config.yaml
encoder_arch: "densenet"
model: "image-text matching model"
dataset: "pictures of board games with random positions, seen at a slant"
train_examples: 97500
image_size: 64
crop_scale_min: 1
horizontal_flip: true
translate: 0.12
cutout: 0.4
encoder_norm: "groupnorm"
encoder_activation: "relu"
encoder_weight_standardization: false
encoder_depths: [8, 15, 8]
encoder_kernel_size: 3
encoder_stem: "deep"
encoder_growth_rate: 24
fusion: "prefix"
tokenizer: "word"
vocab_size: 67
fusion_encoder_width: 128
fusion_encoder_layers: 8
fusion_encoder_norm: "layernorm_no_bias"
fusion_encoder_norm_position: "pre"
fusion_encoder_activation: "gelu"
fusion_encoder_mlp_ratio: 6
fusion_encoder_head_dim: 16
fusion_encoder_fused_qkv: true
fusion_encoder_bias: "none"
fusion_encoder_qk_norm: true
fusion_encoder_parallel_block: false
fusion_encoder_inner_norm: false
fusion_encoder_positions: "sincos"
fusion_encoder_connector: "mlp"
init: "orthogonal"
residual_init: "scaled_by_depth"
optimizer: "soap"
beta2: 0.95
lr: 0.0018
beta1: 0.95
shampoo_beta: 0.95
eps: 1e-08
precondition_frequency: 10
max_precond_dim: 512
one_sided: true
adamw_lr_other_params: 0.0023
grad_clip: 1.0
ema_decay: 0.99
steps: 7600
batch_size: 64
epochs: 5.0
lr_schedule: "cosine"
final_lr_fraction: 0.1
warmup_steps: 760
weight_decay: 0.1
adamw_weight_decay_other_params: 0.05
Rows from block 6 of the image encoder of a small image-text matching model, named by matrix and row number. Rows with one number belong to one channel. Each number is 500 + 25 x the weight over its row's rms, rounded and kept within 0 to 999. All counts start at 0. Numbers have three digits each.
After each channel's rows are labels from the 100 images, of 14976, where the channel reaches its highest value: "strongest on" is what is common among them. Only what is clearly more common there than usual is listed. The data: pictures of board games with random positions, seen at a slant.
# conv1: bottleneck pointwise conv (encoder.blocks.6.conv1.weight, 96x192x1x1), inputs 0-191
# conv2: growth 3x3 conv (encoder.blocks.6.conv2.weight, 24x96x3x3, transposed, each kernel summed), outputs 0-23

conv1.34:530503471489527536509542478537472501517505482503485483512484497482470492490526526496464489489486517488485548539477497513488483482473487521467513444527510487513544450540470490505523502461464530498523566491475485500473501523476536498499476498509506538520487472513465500472499509505488510510501521539503485506580462474524474491508520489505475507515504504510568497443549507511535532475484464501528575509521490469490528497468510488510506580498529507522527489509516504534458476507518486517501519523494495498504486532517475521464489547524510494474490513458523522513540501513511508513
conv2.34:556551503497519503519517539478491530508476527500500508496492498449473521
strongest on: stones on a line grid; nearly empty

conv1.25:469499478505501547513508521480496536474508476523501475518537548501493470506535543463470496467484494507482546545455530534500502476519477495461524498491498504515485483450470500470485518533527497496512523536463501520533560513504500532464474502522469550488497482562495473549494544497522544504480497482459515510517479491530453514482509501529510522507496523504512523504475504526538529532511506530535505526533529548496548511495507508509527502535542513533543468500484509489532482539495511533502515514508477480546474512523530539494512493502496503527469544498526451486521519518509498478
conv2.25:508547493490507495540525529467463517484457518458516480479487516470490508
strongest on: noughts and crosses; nearly empty

conv1.77:486647461451483464478482495481476488471504502453497497521504504508499495511501470467482506557472472492467490476504493485490473475512511466510503510522493508504498493545482461505473508475523461495507479500475503504496475510523477505489481584487474525487506470556501496473533489505494505540486479518542486530535484493507482498515476491503447486498495488514481518518520502495512542484519487500520483499476513469491502495503459481446499463490489495490502498480545458481472482513479498513475486498499464515481456514456479483491483458504488486489497531490497448470484484519529497518
conv2.77:500453508494515505533456480495534512523526532493480474477499519515557494
strongest on: stones on a line grid; nearly empty

conv1.76:489473528499520482506445516498482495483499478545420568469490476514470475501513472528478506551479505508506528516531547477462466465468508515498545491482548496535486479495519501506512488477487483501473482502491525481505482463471481503477497498512494507473473524486488503477502546500491481450533530488508491481512534500515483500518500519514567475491524507490499493507500526555527494512526490491503481515456488481525493499464519560470503526481480530487544574533481485470516490482530549496498496506512519503548494544488486500501526490517532511492515526566477536485483514493482503482
conv2.76:508437493510477479508505467535518504523510519488473462490546478483523511
strongest on: stones on a line grid; nearly empty

conv1.42:444486506536505510524489543460480554504494503555519534481494486479485479465539497518524507468485490484488513496502533539493507471486510494514492495477530498488507507457487494495483536510491519508496492498508540548556509456484494484496505474511476504506565541481540528505483526524525536487508519510529521497525544516485533479511559542495467510517509509552523503490497497510555505518517534477507478504509480530537482549495467496514550486506515475511520557489474506516546522509502527495565510491474537549522505510531527480525511489499544520518501517517469531537530495522487494509
conv2.42:465548489497495507491474463471474497540461523480461492489478508503467483
strongest on: nearly empty; stones on a line grid

conv1.18:551510502490512517503518528510486504466497514533537491512467524617485504492490445494491499525467477523509495473530464496470493484496472491505505512537504504556483497512537495486561533534515454503506491522487507488500568477481492497508479513466502544494542499499523500466499503508480480495515568501546507494524543536516524522473486491474501500508485484497551526489556531532473508475518493502474474481471490471464493497495539506496525560495503522488454488537490480463507494510519485500505476516527489485511485514467495515451532499495501466524477522496463519502492500482508498522
conv2.18:479497505485502483521484490507480458495539529548508479484471504501569501
strongest on: stones on a line grid; nearly empty

conv1.28:481531496509489452501474467485495497521468507472510509509497488533489471487511464463473514533479486502529498526486490479502517527525480470444470468578491520552537501503466489529488476517504488485502470533521487510502476524514514527476467514547499524506535424526528493504499485471501508504471486512516473502503485505494521503486502489514482486506457493517503533490535547484503543499512540492494552510502492492473470503508474479524503458491574478489498493547551453545473468547473488503489449512491511539524473509534478502502515543497509483476499497527515492541508557511512495510
conv2.28:513448514500459492516507562473486528490512524517502528480513501502540514
strongest on: stones on a line grid; nearly empty

conv1.17:448492463544457487467490503501481525487522513505462488494500520499495490449466475494504520479502494474504515492478507450449518503529501511497522466506459479496491488473513517457519443501544528499498462501452501505493492473469512440528493483428477519501486489496473473534535506495521484490464496503499526509537486471459489510513500501459459520438470528528539443529461513503527495507484513481493494524471503477535520497493489492498479493493455470512521478533492537485489480485507507509486475506468475447500494511456503457498425476490529486487498497490460508489465506517481506483
conv2.17:513451524489505522516506568488493487524512526532535504512501525525471508
strongest on: noughts and crosses

conv1.22:536495512459490522459489526471475489494488516470507487518468492544515486506457544454491477510501523510481532506515476535492506452478513518474489502491541466563513462445480509438574519545461474446500478532463485537468512458499494470532475493481504487498468481501457491528507510524470480441526551468472510475481537507524467514522504490495523499498496461495529517486528474498493507503496501493552494492533503472493492475504511510502489486506508486498497436495512515519542518527528449494500546495513444496505485491493519477487498481515483515507506502484479489493495473506507522507
conv2.22:544525518470541485489529470487487475501524529521510473458500493460487508
strongest on: stones on a line grid; nearly empty

conv1.1:479506498525498472528472510491523570473510499613549539530471480527488514531529533517523530461495526505505520500494509466516536493485533476482470484502527478482495517470481458479506523506491559484490529510496556501481543540503549461470528528505522546514526497531508521490485511490548466509563502499522514501510496520488515498533492523516498463536477490508504514481492502501520480492504500476525516491520503492500483513509531488539473508503525490489496510458514518554508455489514493487510488460519550504472497508523470469486490499521529482510507516504488486477481453533517476480
conv2.1:486565516475502521472479469467497491531503507526483523489494507510511553
strongest on: nearly empty; stones on a line grid

conv1.51:483489518509535493503524510504513478497530538551529540501496502515535545457506481524481509507495524486540505521477508490442506483496577510521495495448502497472456526521496503555510496492494495484513497534466513503519518514501508516439533469496463487494481475562509497515469478488494491457500505527501554535507516500470508505493505505491478521506506464513500535469502445528515476486462513478489460510502487506519523469475568477494476531501486527513532525483521520507486491462479495513539527542527533517484459510477471509525510472473516491480533538470533507533478512490507543454
conv2.51:479494517516500533537491518468497440539486515505514465523525486539494515
strongest on: nearly empty; noughts and crosses

conv1.64:495490515465530486477480498532500484480471499453483556485526482488485508575501504539469498497464470498516483511495499487511491483470501530489473466511506544528490488488535473489508481514510481504540485478537540489574492515484506474508457527522486497476489497478497473517510509530519511470469449484508479514529543510475520478466488480480509475480495479481485501508507501487486515493459489487480473479458502497531489486498456479491486522510521485531552580520480543497535510475495568466483493479478512511519487441465480493490495501459536515508455525511500515465486481448487533488
conv2.64:455494487490480485529511486525474540488489510446482514554499500467485502
strongest on: nearly empty; stones on a line grid

conv1.60:502468467498492460533482507522480499509564515542487463446521539481467524472447499479461499495465497427494483532491500474499523472538497439501507507507505503505504510454507508501521485479509458556480511559478492494469478528469498506493496509527500514486453526480514475529521532481532526513506477468494508517492505534479497514536512505476481504500468474484499476494433538473507494529491458523493490537468492494493512533477516433485494493519491517522535495473471519493469474524466489514474491516509478489500502507499469496504553475515531473491517469475459501504483499460468529488
conv2.60:548492487476524488504504547486490533487482537461538506503472498483462496
strongest on: noughts and crosses; nearly empty; second side has more

conv1.89:524539483489508486554460525469490488485534512479504443479508468492595523561532470466472510511459499529448490523483467489538498513450509494491427517513464555474508469506528512520491540477517467506491523510507483488513499477530503491492550546525515554479518506524483489478511489507506472500482499509498469509496504502484517486508487483465482494488483514507458490518488487510459510493512486475522478506506537469492515503502486476505477539514508472444488523486501518477478529497483465516478529467456489497478550468480501484525492479520490522529513499480539497495487445514495492502
conv2.89:519461487480488492531490546455544524471459486502504483529514497522500504
strongest on: nearly empty; noughts and crosses; second side has more

conv1.74:479501480469475502544464514499518444457553487508521469470555510472552500477499507506471482501471466445529474514487473484479567491531427473491497476470478482500499507508507429512487472506509483482509486487488426476459517513485488511488551480461508471511490476485477493539501497497483474506485490523501515492512483515496511465478483514487464457492484490512508481520516491530547521512500477471511536503486501494549509483501546467492462533494449519533469512489488469520453487498496489502470522532483491537466478491487542500524489520500494509498529469498486516477471497502504482496
conv2.74:515483503518532515536492499485529521501479542500530498455561510468497493
strongest on: noughts and crosses; nearly empty

conv1.43:529518475466484489525504522481470461503481476452449487515476513477490473507454514472445491475470500475511536501445474529519482460511491490477513494472506494502473560524487503473498475459515494543516547511474473521502527466495482512517486497499531499497487474505499478481491465451447489505463522526466477523547470517481497504453518478492559509456483493488490521517493489507516494502488431502526508505526485519467545450524475470485511539509520519498497487486496530493504504480502452520481471491491485462506481491458494496501502493466487481485481502496494544461542486457453504530
conv2.43:448539493485519517511522451491480488518461495467479483486481487482489463
strongest on: nearly empty; discs on a green board; discs in an upright rack

conv1.9:516534474498542508460521489467513557522522514512485459517525498537492517476479524494531492463486516470496512513490530472551488541510509484475482514471527578470533497523511524517486481516499522512481484479476483474520500492507517478494527526500527535487478531467495521530512534512545497497518523540514586502564560493520492489484520460515534470489511535522515535541473532530519512527505538466501517514495514444529510487502519530461514477543522521471498526527519493489501522497477524508513484492511507507481495506503489524513520504493511566502524493480472513541503497475530498519
conv2.9:489533459488496485516482562459463513503497496512524525526462504504481486
strongest on: stones on a line grid; nearly empty

conv1.67:507507504488471464534520506512471519493553475513509495501512529524438487502509502498533519538501518482534460498501460432464512476522503528494479498542512514568531484547496503486531494527495512468495520513455508442482509529509466516515517509533488498494489443504482499443475490504491500469569554481454521521502515526514520501510508481524492502520474467484491496501491459508457485480488509492492490515513494528488489491529462499505499475482532510521530451485483477487475475504506472498534451518538499501506524491540514474492564482512490484524508511478472478542512502524495498562
conv2.67:539494488465487487488533574509466501519503518470519526501496477484491514
strongest on: noughts and crosses; nearly empty

conv1.38:542522500490464471534473532562535531505508507476455454508503481471473501488456509497477470513463508438487519500495482462473495508537576523519487518501473515538477481475548517513496484511516505526482488544504535473485486508495537557486493496544518455521495512469520524515503474484501500497499528507483515510498520508510477534521479530494497517542518456510461498493492484519520497516497476537499527503522500535512525503536459493504526503479514520522542502534463492480525468540530502468467511517530529502509508541498486508481476536490500480537459514487534488473532479511514568496
conv2.38:493480508480485503496537516518514527505462496471523553547493476477518461
strongest on: nearly empty; stones on a line grid

conv1.78:467495469449497522497513491561486492530534491479511523517496493482496512497471446541522550499491468502490527502415487472502504515518524486490492484510434505504522466469478502547485487494480446543469493503513528476465502538458527574472519530469498483495507472438506462481521492520506490510501504521486554492496499509508520542485510475502502502528474510450496528514478518500497475521457467479480511505520475485490486457522490484483485440505514485506515493480480487486464478510506465501475506482477500502470458513441481488486483504490474496491490480480494496490479464504481525460
conv2.78:480478512499515531524501465522534513517501547527513512470530480522450477
strongest on: draughts; noughts and crosses

conv1.66:478549499452512528530462489520511453499483479458482490477481494555492487471481545485479548498487519541522498521529531496519483523481497494485526508503495512515494501516491547468522472515487533516527484511499500456478483515477486509559501489488495472485506536505517482488533480456474460509467477499499483502475489507501451474476478465528471478479500484490475532521477542456475465475492464521468483487483464501498539497477503463556461445510494520532470503466507492471540540481550512493494481556503516472504461491516506502541505513487516530497444473518503502497501506450513486505
conv2.66:469539509476541498531509468480489487507459506489501482507497531509438486
strongest on: stones on a line grid; nearly empty

conv1.80:512489491496529528515465480489505477480507474485474463519496488437479498539447473475487479505466560459487462467478487498466486484511559465533459520511464473475504503480476540533468506488480483510492491493495504463459513500523548502481498492488563435524458486448506483520494517510477529493496492483496516462521503513520489508480542461495509499532497491469513456509524489523455491526476480499471495533493503507516464487493491465524471560446495484486510527530489529478474507481489531526487498503488465527503458521470512502510520485477497500456471500493529501504515475544486494528
conv2.80:530481508491531546499515509497537529516506539515537471516545467489499516
strongest on: noughts and crosses

conv1.86:473453501490489546494444512469498498485500482512507518476458471466502536536492500499489522539502486478522493484492482505482510493500506471497461486519498459544495475483522525478496450467513481503534541487451529527460490491476508503497472541510507515558512512530465495479546469476501497501468494471450519488525472500522494486463517537511488508518490520492528480513488478493528480528545494477506503496483485479462502466470435500490503551479484428518521477522532464524454467481477479482536466477476522503475494460464495517512514514511472491494462520476486460501491517451486473518
conv2.86:563499502483478517505503517461492545471482500476466496459507478489478482
strongest on: noughts and crosses; nearly empty

conv1.12:504537508468459497511512487508480456504509518441541480504480515544517528520514478499480470523552525550516504506483500480525520506500471530505524501493449507475484540536515513507524487467500458565524495541504452449475470499495519473561495491488495485494451485489519449494527452469495488501472494504510479518492481476493468500486494496503478497499534478468486506509480500468463496478505456536521486489470498511477529482516507500474492492447509517497504517488495480481490477488553512475440471546549467487514484503541518471471503532499524485503506530509485480431502531496501512507
conv2.12:496530507511557505501511463487476488515455502507525461446475490507498493
strongest on: nearly empty; discs in an upright rack

conv1.91:478454508493538491500565505511511478538500454466499562527468493509517470444530501506498509508496485543504495494459500466554541486534493455448506526514497504485496496502529498511498562500507469498496491467500484460512496493483500500452566508485462497485517500541497459474505491531485501473539518478504493503510503468483515575506505477497497473508463526493523499479474477469466508444497494509480472467489526490458501483495518484516484468539456520480487519498517486514479515516508518465525458560484531509546519512458524495521520517523493484527500498483508497503504474496463503491
conv2.91:500467487497481491487515445459478496511451502489471477516529460513472500
strongest on: stones on a line grid; nearly empty

conv1.53:451445481531515494503572493476503508497444513569469472501515488474472529495556446476488506465474437493485534488489516527512501468474495478571450505542479466474530514485500500484499494520504499518499522518506545518469533561513513487478496530521459490562527465487520531478510499515497520522522507534468521532502468477506528517478500525527488458521527498548506472506498480507493521534504522520481512484500486505526525500474522516481494483518490479513454517516492556524520523487516491464518473501520488516492503485502492495521510516518491501520527502450505486493524488498498507499
conv2.53:501549492474541508490506507494462513484517528501498489498427501490462499
strongest on: nearly empty; stones on a line grid

conv1.70:530509526498473503500540491505492525506508478505502507477421513453441510516467503513510440496473472484520475511518472489460494455515524502496512490508492498478514547498514496482487487479537495511500492524506500453501482531491475547487465482539530483510500527504529502488478500498497479487502488472514526492480547518519493488500492540570450488543491545506481485503504516540453469490508475480510493504465481518550519514515500497518476521506524524528501552481487513544471496505511496490478556530478514544519486479515500540459510500520502526484541557542512537503492540547474535507
conv2.70:555491512489479498508545547519490526500488511460482525524496485473535489
strongest on: noughts and crosses

conv1.63:548486515500494449530504499504505551467513550552503509475528474531526501499515501509552516526497528503513436499536488467500502466496477463545500512483485498515493558512537485509480484510478496519497492495519524478471481516539508523492520500502515486495557511535568538494462497549516478507541508493519487508471512481497551481508506507519493464494467499517462502486487516483478493487472515527470504492484484490509499592493546485500477502463490515491483487506503461481453499487466509477532498511480569554498549473487491490506470492517501504501504524497527486535526518496473479495
conv2.63:490545491474530507493481470474506501528456473513486493473457478462505471
strongest on: nearly empty; discs on a green board

conv1.46:518523467519506483551456494510479525502508565555536550499471466515455560491507453524547492551510543498496505507528490508485510488479568461529531503468502473530500526485540483490497523519472489516532468514493506488534497507527446492533466472491503483530502485508508503462496478511547516516492477522512527492467495503469509550498498479486488497478504486511495520523509508472506513536526552500517443476479498510474487527483447499486509478487468515469524483498486500455515495511491524495521451512516509542488512509504508501495481503512496503520477482470581460508496509492483493494
conv2.46:480503499498554486516476486465504483552466513506475473483478516498452516
strongest on: noughts and crosses; nearly empty; more pieces: equal

conv1.82:477467506454514494491504471463495491539532485446480500505476473447502510500449466538440527446533574547508486478472512483498516474457486520486455471494478553497480510488478457519490498522507477471472519522554533503518486499511492513473476475538510532434491508490476459488476521538527486474518490500484543465505501521485484564471497474478490484491471477457498476487518488466498497454488492470475501518470503505501519490514524487486484510478488519499519488488495486507482505482472514476501515522514487462515478500476483507471486474514469510463467487507472495512489477463493488456
conv2.82:528461529500520539521505495518512545515454506488508479539532482520483520
strongest on: noughts and crosses; nearly empty

conv1.57:475483420478531512530464522473507505481538510468504477518506512513486502504524450459509510504495498467470565477474480557483521438513488467470494495508481463526461496496499518457529534474534537508486525511494480505505534476471470517452499473506480515517520460527545540547532484482496490513516528498527513520481488499510514510519486536532497467518460522502468504478486507520485486488504545492500514502484530493502514525468525502482516468486526489537549487480508479467513463538457499504481511467543506481498500545504483460535470499472492477540534514502507491497510504482469460483
conv2.57:501515509482501480539522549492483532490438546475491487484495483481519492
strongest on: noughts and crosses; nearly empty

conv1.54:493499487498478512514500486502486496454515474505490509492524515532470545510451526479502498482514530465557528498553477539462490447571482499518521504473519466511455492535496520511523523497518510490503524511490486507544554484495482504525470446487485505491516528521464522540533513498555534500522544528497545500515525483490479488480495528488478548486530530528503509498432465514498500466500477523524520513461496514553502499481504532506483486499483526512489503460508467468538491495534478532498504536509545540499506460510531509516506516503487475460465481506477502513455505508531505508
conv2.54:479544496475487493521471545506496486478504525498565487497485530490461503
strongest on: nearly empty; stones on a line grid; more pieces: equal

conv1.23:471490459477510511498519506484520498493469546563481494509520493480479512487508485465512500495454473489546485510535500509497490524497491491511507472454438482514488492486470465450478490485488472463540461500490486450490472454536489487483476487488460497496527483497500483504462458521487523494495500520544509437492495507478505492499508502463473496494473472492493477511475478503484494490471478495473523488511492454478424540517520498506502497548425498472528452506490473524479510453493443498506500470511506511539511489500477504497452465521462518507521520492507507509491445497489510451
conv2.23:499522476484525498492485500473438456504465501507526484491440490491502493
strongest on: discs on a green board; nearly empty

conv1.2:508484485516514458513474501470514563517502440554474543489464513455499485505501458497481484504518531501504516510520557494494523531458503505502527466513565472465527490505482496496482522520515535503532470479490536546497530526498493504482498447503492495455529505527487558468479545551520447493540470528495523463505519485491539490523488499504515527501469517529495458483473477461506498555538515449493555502518449517493503514509498537532488508485511500480482510538509527499498503491483497516516493502514523525496499485512485508515495484486520493461540493535503476517515483493471496472
conv2.2:472593497502488532484484522509501476517482505475498474500510504512477502
strongest on: nearly empty; discs in an upright rack

conv1.21:493521533506511506451513489455488507479450503490496469482459436515486546543503482499497478504493499534541518465507501530541484519444526528494483484463497508497545490506475496496493498480489486532472531483544489491500482438504522444473475531458504489519493507468500488463502492533509499511474485494518421484490496538469519499475508528490489507457490444481503493470507485488503493507465471495462502467545511492489442463502484510497514497510458525457455493496501505544512508475500538483489542522471500495507499504503523499524499511518524466536496478506476553493555496524508503515
conv2.21:512454510493489513522510549492480535497460489479517496549508469463483506
strongest on: noughts and crosses; nearly empty

conv1.40:512480498500490469513564530510470476479490498513517497504479530477489478517511499480502514521458487468509440495490474489557482452519505472504482491562482527532511529482494514525498495501536495499530536501482499456484500547482528544498517485496482541508532507495488505507462512499515499525532514538477520496521528514524507591484474504490474482561460497481481507514509492487526495546522515538497512503529514505546494522530548509526466492479515529515536488495509520495507506521494448493479527532523474549508500505495521524482511534546482510486545516488528454526510515524554505535
conv2.40:532479490482463468513527561501472510498504500495488523559489496492518478
strongest on: nearly empty; stones on a line grid

conv1.6:523495511507492514487472509510524481490455493495501467499488476484459488475515514483494459528490463451460498489506512482485486500510509523478488548446461520512469505491511526479512476469459526479462517497495476486475497498468539487508495526529504475539508549478494481524492481487508467561496515540492521514482497497512496469569488517520488494547545514497480490504483516552492533520498478467501505509540528503555510468477483518557517498500505493486526584490559524523496480493524533469472553476509516512526499529485474479469487500490513514470508543549489537476485497490525515488
conv2.6:498520480487488516485479440518499498473539511501477466505516502484565492
strongest on: stones on a line grid; nearly empty

conv1.72:451490502494490500469483456507505527501476499499460443484544471555462462533487478496541532491478435500510479465504525480510464569507494511468536460500496497497530455490521533517531480553480468508475483487534480479467493492501520485486470516499506516530511508511493490511527524530487491459495526494514491437501494512505530509489487487518495468467503515463524501525547495508484481474520493513517526484476484496489491497515515493537497539462526496529476500522490568532498556509493467525500500507504501514514489488498463524515528521498489522488517494502479537496564508536497570522
conv2.72:548481489485491507505515541469508530523535528519514474504535474492453491
strongest on: nearly empty; noughts and crosses; stones on a line grid

conv1.36:477496473519478450517472476475514464502530518450529525479521533495498497444491503501504499481485495453495479496501528465486520433541540471507516528512496517535513522493515488506531455511532526534482484504486486479498496501478470534477551478487504489502519520532549501522437524502530484487522515463519549528476495500525466428471442492485532485505503504504494466466487510491477479442510486549523490514509497508524482535484465498487466499507506534509527505471521518485498509531459517519514509471483529481480496488514504550505488501462555505520544520461473490502487501498495482494
conv2.36:550509469463482497533520550488470506495472515488538524517486521522513497
strongest on: noughts and crosses; nearly empty

conv1.35:484515486493556503490494509501511535496506497547481540480562499529494502522516505490518482476467493504505443504528489502507477470526519498519528509488587491504495526509510500491495555543500543530499481534461522533485498452488462497490471470463498510490516502507498525539492559505514513490503511482484501493505475514481487485490494554477519509455534475538510491489503485525548497518506532470486526514523460541542510514467517523475473592541486465499515506528501504542535480503481483506529511503482521496512513527517511477456502518507482467467501520469483505535503485473483523463
conv2.35:438501491468485503483483519452505507530487516472488505497511539502510450
strongest on: nearly empty; discs in an upright rack

conv1.26:521545531495507462559509507504504490462516565513538509534480471534499520488508462509519524525474510528504453449553482484503515506519491472543518525494487506492530510553556496543486482540513514558496512494540512476476466494519497522529504487534491477529518515524541546466499469518480482493501488464515486513479514479498544524482516441496505492537506499515482509498512476509503496528480499561456495508504503491472526555518478488481471476484469498457484496448505517501484478473497465481535490523472546536494520487503469503520521492475504500509516525480496512528498509474474531511
conv2.26:506553485509542527527491462478489508548465506517490469490474490516479498
strongest on: nearly empty; discs in an upright rack

conv1.90:472554491478516531462502476476537521510529456496515523482522544563565469520469559479510529513529540505464505512490509510496535455504471476467502521482502507496491489501520472468493507506520500478497501511506480524504511558488515522478444489525508481480502512494492465477497528497490485465520473492480483469508454520529505449478476486511528481508492484457491513471523492478466457524516474496479465472477499517461505478480514500502495518481520470523521454464469478494472524534506461500481476523501439476488491495480446484466511490466465532496522530519482495478505459505474466507
conv2.90:539487496503516517543536496470509489517460503483475501495559509526465512
strongest on: noughts and crosses; nearly empty